config.toml
arch = "preact_resnet"
train_examples = 197500
image_size = 24
crop_scale_min = 1
cutout = 0.4
targets = ["solid", "light from"]
avg_pool_shortcut = false
loss = "cross_entropy"
lr = 0.0093
momentum = 0.85
epochs = 25.9
warmup_steps = 8000
weight_decay = 0.03
Rows from block 8 of a small image classifier, named by matrix and row number. Rows with one number belong to one channel. Each number is 128 + 24 x the weight over its row's rms, rounded and kept within 0 to 255. All counts start at 0. Numbers have three digits each.
After each channel's rows are labels from the 100 images, of 14976, where the channel reaches its highest value: "top examples" is what is common among them; "lies over" is the class under the peak. Only what is clearly more common there than usual is listed. The data: small renderings of single solids in any pose. In brackets: how many of the 100.
# convs0: first 3x3 conv (model.blocks.8.convs.0.weight, 128x128x3x3, each kernel summed), inputs 0-127
# convs1: second 3x3 conv (model.blocks.8.convs.1.weight, 128x128x3x3, transposed, each kernel summed), outputs 0-127

convs0.74:136168133115128124147112094184150118130104115140114090092124132128088160132118135077110099148122130090190127126119107142144110127140136166097129164153129138117140112158135126096134132115130124119155133156108114120142153149121160080096136156137143133171160148117107184119101123117108167126108103133142082108144114117140136159113154141146116109125098078131106135072115136206102138106143
convs1.74:101153141148114134129125124092162157162095164110107149125141135162138114105123120157118117130140141121147128129173146111141103143143142087154095117139147158151098069151086131093119116152137136148143105155108141143094120148153075087089120128145115142099145136117165144140110136166151112148181089144153130099177105128155122185128127135106111148102113109093137148174135108101122157117171
top examples: metallic (94)
lies over: solid (74)

convs0.61:153140100149148176146124131168072133135122132061118108076147127173151144149133157107126111131136116088153094168116165123133107163121131130115116125117141101107124109128128113164134114125134135095119112131132119153139164148111106140182089105116126112134113119134103181106120181124094182158117128135082111125157134124100154119155117133183179131135158145131109118104101110144125134111153
convs1.61:163153137203104151124130111142084149127086154099125153106128145105097125111124127133106130139136103137122117142027121149149119093135106144147103112112106131131131156108135115122143116137141136095140126132105081161100148096179138126098155143146137166164101104124134149091168106126123165147127135138120122110113176096091110136148139098128088139110122097132146135106129131074125139108118
top examples: metallic (86); light from: left (67)
lies over: solid (92)

convs0.22:166150109129202129136099141147154129109116136118096105161134133114124158131143094097119124082137149186136143126167149109158101132166126125173135117135159116122150166130132156148115106133091153104136120147156144138094112135115110125141118154116125133122155127129114120074160139119138127120116114128136063117161131086080131125089111137102097089106125055120146119177117149095127137128115
convs1.22:147142139171136116096127097156123121106158154109135119058129154111143093145124125123152140119173130139115148097186135126107162140136135125134095104109106113138118142085156140121125127170127153127104122102103128131188120137127099121115136111098116124138125126122104137132101118156111098164118147116135062138165127119123136139167149091126141120131095031163113106170158132154105126137123
top examples: metallic (90); light from: left (49); sphere (28)
lies over: solid (93)

convs0.109:112133163137145108115159111103105178128103148172145119149131128119124134152129138200185139091099134140133129094082130165119115143154116140155105113157122110139117131103092121124110102133179125105146095115124117126143143113123145076135119117159129158091138117171136107111148147122165126091105154138150150139147161083124142152138081122131114135141123104106150157170157186109148154107153
convs1.109:117128087168127121131129149095174132171104095134150132143153123127071101099136139121101134109121154120164111095127163101152141152133143096081101140097113117120137126116100118134075126119119082096149082083102146110123086128138104111124140132115132119104098129112159098112088149107128146109183116143149144102138119105155140129101059137139149142138139159120131116118128078117116143179133
top examples: jack (31); capsule (28)
lies over: solid (96)

convs0.12:139164150125142120136154148176112112099114131102163149125111145155129156131113156141094089171131129125163128114138098155146120156130092143130117117099121118155096155132109147096178103109141103139127131131113118125077173143093132147119116132122145079156124146114142179118105125138127131133128102144139097097125087132114112160162135117085080125109103087104176172100135162106110128086175
convs1.12:116119124161148094136166111121160161122122096081155097158112104122095163125132125098093135133083186161167140153089137114160146132163122149118134097161109110123103141126109124103124125136117127121134110144097209134134117098150128107140063126113118119121146131140161118149144116116131118135169147124122146125179132101113109142104143141117130120144092135116107141199153083114122146141104
top examples: jack (74); metallic (62)
lies over: solid (98)

convs0.20:117156135142164121144132137129149128103142147123135138130153130110181126132139100061071124139110152135146112132132115142116141073111131158151108121110127134094138110162110110125103146128123122086133123142123139126106143164185134111099136138105132132168136090139130190157132140137123166129155117162093092107144109173125119171114165119106175150158151107125146124060129155145088108106149
convs1.20:127119095124108107108104097131125171121143128081135119102133136121058114116120098133119144153064105113141128130103116087152131134124117113095131104121093099099117117083129135106113121098115096136150133119116171091135105115077092112144098112137102120141090100119123138144084135121124098154114125151077120129095140119078095143105103125087124183129099112102119126114092093115136113106088
top examples: metallic (71); torus (28)
lies over: solid (77)

convs0.14:137061177142129128100168184121147112161120127130143084097118066127123125156146135193118132124133143133139185149140150119163132120130138142155132098147116140130134108172132142167125130120186105169126132117123137141121139117142115112135135082111108131111149138122074095143140115098118129187129132119114136149127101155116144110183108103162138147133105125102114096132169112140116130124104
convs1.14:132161135140101122113120117130121103121131082116126130103104107095096155089162103095085110133161096125126129150159126121128129078120157131135168093102131099130166106185104132104136128142108109113145094114136125138113101077170143121156164117145107107097131126142099112066130118079142173134103133127150110176106098129092121109161123133141128147122130119099072147122095090124148129112128
top examples: star block (49)
lies over: solid (91)

convs0.31:105139150133132105147132118121100133134122152117114161152109176107106147129140120120127120165133112122145133131120139088129124145110128161146057100122133142118076135108122141168114108131151115139122133090108153092124159134116075115153171145099178077122133150122118150157131133129147114101124113147138145090173135112165136151124104130127174149108108118107198155132189180109096100136119
convs1.31:099122166177153135154133120093178111091108135094168106134125135135148119144160102157129147120055117147185131114144129106129127137169124108116103119128104090120135110126159140120104137129138100113125129116139130117157131141154137136141112131132142143131145149135115094108154168105152135070211096130140136120158146121123100104101091112160148135139139159093158100152138118089152131173116
top examples: jack (48); torus (41)
lies over: solid (94)

convs0.30:094111185125172148127161144141099089141146143118146149096124155157104138134114158146143149166150132090109147159114171146128077130159164141113156100090140136152128140122121122141117141140128114131140136134100112130106141115131169123112123091130159132129159136160156139104124151134155144104156105116117098150104164139127096133147091180131086110177121079119144102156111143164145173095088
convs1.30:094075108164085124124117121156141104112114118127146122111145116135133105065121134145105110102074148133129103135125080095122132126096092094130146129139132127127130140115082164082088102077120086111123125110110158106093095151118120092155136077162133099118131143131147117084085160126096132137163115109133132144117107108145142152113108128095137132096143132131129166170114087129134127108155
top examples: jack (34); star block (28)
lies over: solid (97)

convs0.1:132168169106122133124117086089098154080128167185150108131100120094167118115130121167097131103143172120137149186114184123134125090117107141115153133122133102134150128066142115100137155108107098174104180145145110152110148121138126111100149140136092137109110129129127075135153131127138126139113086111140113101114131123097119150127121093122099151149108115108127107162144150132138158105143
convs1.1:141114081136155105116107145103089110108103104115162113182104103130092112129145172104119119120126134106159107100065077089150149165116154085123176145134121121163121079123087112124106099117116129112139101114101157093109095124139140090119107112141125111099135125134113074107113116103132127131135123150115118133123079144126099140145085088124142114095112128130154107159118111108136127164106
top examples: jack (100)
lies over: solid (98)

convs0.71:107122111117153135161129138120142104140098088116113113105121112127151127153129112143130111124106135116110141166120194123131181093134131101097117140143136150148164086112120094129096077134086109104125113119088128112114130174133107133160132118122145130147119112128153162096067117125169117139166110122130124150116156168121094155119164115125166132179137149126121103091166123167181154173125
convs1.71:114127087116117099115144159141084168135106156105127133128128109087108112101130106091080105148097118117117122106113093132114107097118134146130154152138101120152122113130116135082144088134095094128083137121103124138093143122148110114107142126101158141149113080109112121146137176133105121108106132086084127117073098121127217141113119117111107132120094083107142131127128077115108120113145
top examples: star block (57)
lies over: solid (93)

convs0.72:132123136169104102175112126132068159136115133125120149111132137121145134121152119135106132160113123152099145112041095117103134134149112093116099128117169138140206147144133126109087133149170124134139159114106130121073113118112119128122151158137123094131163103159122126130089115147126121109118114114153125099144122098147131125156116113101103130121059089147135126140100162104102120164161
convs1.72:119109127171180146144134145147067122142087140132123178122148128102107147165140126133097113133115139162181099087069151148152174124134136136126114161099161124175129150159144118144131134134162154144112134097123116118147141139153129138114108117082145157150118139142134119137121091125088106116092097117153097141107168111092103090144180135133129106133115085131130093099131109110147126155129
top examples: light from: left (79)
lies over: solid (78)

convs0.119:146147117152145137098137130108147110117127120148124145093124105145103173168104118137157115139133121164144146164156125168094150125125106132113135123090130112113156094143115165141116119159069124144157095153123128081137130104095201151118118140077130117131128161163152122090132129111162121099106162146112122120097137104129072145134103170146168144088125151113114149141156147151170113102113
convs1.119:106088143094181126160069164105183107128164143155133127147168145124096128083115106172147138135152106165120146160106144123150129109144148151130097143129087141097122080157112124134145112113167123122172148165141121174151117137094148114145161096077091143105144119131156133127131137159101154116103111130113159097140141121131097123151148144100147116118167143135100106123133136129119134112151
top examples: star block (62)
lies over: solid (99)

convs0.58:136115141155147091065113070132099140133132105128133152100098111130124155134137157135155124062194140128137108147145164164119166102165116099121118122136136121121183157136148111142132161110137148147140106201110115160112158115124123125124124135115121151113157145165123132117111134101134143098084179135118106084140126115149097137095124105135119117107147136155132113137122138145136111189137
convs1.58:092125136143153166130118109146151123131139164111111118107202158136128130159128165168160119098176130103139110126153112115138134159149109113130136112117135147085133128120149153145137141110102135145156121144119137120110105159135115149117201070119125126105140131151139126133065153166131176150129134172095109139120130145145090125137112109108159117159143160152150114103086148120147126116190
top examples: star block (33)
lies over: solid (100)

convs0.102:121190110131126133135148124146201149144116127082148160165134105143142141143142139153137129123150132137133129109135153106112130126127129125138111122157141112113072150112120128122132141122114126135119118136090138107102138150134117114127108143178122109126114113135133159078124171121133128124169129140152089096188135102132129154142147132092036108129105057147140151150125144059139116132136
convs1.102:136122150217118109123145121116197124149171133038144135181096130118125142121139129104149113132145132120129118097238124139122129113113115107095150155152116125129108147140117125124138149119162118106134122148146150139173145160116121129116108141139134136153122141117132099130149122150150089127146090138122126133156120135104141124110098096119113103120155139137122149152150122163106125148133
top examples: metallic (80); light from: behind the scene (76); torus (25)
lies over: solid (98)

convs0.101:105128132149129103133112089143134155103159135142119185097126099127132164113171157085130147115152146140125077124121128121125150103137090128134098118132170138131163179115127153104155129089126152109100107154090136138099123106130158158131164206135135125150124136129108126138128112152103103127135140119142145074152119139118092145086199128144142133097133153128141148137126164112111124072134
convs1.101:121080124100137115144130149083143130110119134170130119135159132132086155135161129139136190138079115109147125151139145088144176141178138135129147191152144137086135153140125112147107167131147149122166120128103166126122121186129129131134115142119135144129153155129145123110137108149102145134163126140127148150126157111113065150137178079153110123147132133126147141096129173129103137186121
top examples: star block (28)
lies over: solid (99)

convs0.18:116140105152158164125171103150172137112125140130140142098169094108189151141152149093108109091130105087140096114138046124121139136081068105103119154142161124148112137135185118128125161124140145087133130112129111167134120138103141130112169143107093134132121121125115103115118118120104139136131149116119135148158132136142100081123146111136133176100114119146158161098163133147156109140124
convs1.18:143156129093084134126098108125134168108167105158112131128120214141119081112150158118134076144107099106115099157159108146119140155102083135132126136123147123114121121081122126149106137101127135164181143116122123103100096117143112153146119081163111101095115126157130149158113106124118137121097141162121109136076130147120113118128093186126116117107150117095130135094101143122124123091117
top examples: metallic (61)
lies over: solid (98)

convs0.84:089122127148166091201082094101117131132161106138128149144133136105096109111120176110138106108133172140087191111147116115106115131167099127160104126082131117139136153136147099143104135105131144130125106140138120127124123084089083123133141151149144134138150137094130105147135118151126105095119130150137147149136135120106084107102120106116120115147095089149118101201106155090129119146146
convs1.84:103127121160154116143112131130144110102112124126104124112130134194149074143143132137149151117131115106135141133139117096111145096141154106111083126117123176111102118127155165129094123160116158135143139117129134131161160094107144108133132103090131101146148136113088124106166148125143140126163133129155058164130113141119140108136129094140122136116116072149122095161096117148091148224115
top examples: light from: left (50); star block (36)
lies over: solid (93)

convs0.29:107127136134101115131149113139064177125135136126134119152106126158109145104127173122181147116142120157160119103126090114140129112156120156145112088109134159122115141124156142135150112151165145134106102125164137090119117106106165152143117067117145065145156127138124111112150124118168107128131160128171134139151106145157144094155074135110095115095110112109150141159139149100103155088080
convs1.29:096192127118121105114127125161146135105154117089102142153092167137155093145097109155108153166120140081154103120147151122120137113152122123133107080130102124136137121110089143124111132133106112119092158143085167125153116151155121135157105108158092102137139116123113171132144112118118091143171147140135164170164106149121110084140156137176142165080151148145129159130104121107133128167139
top examples: bowl (27)
lies over: solid (91)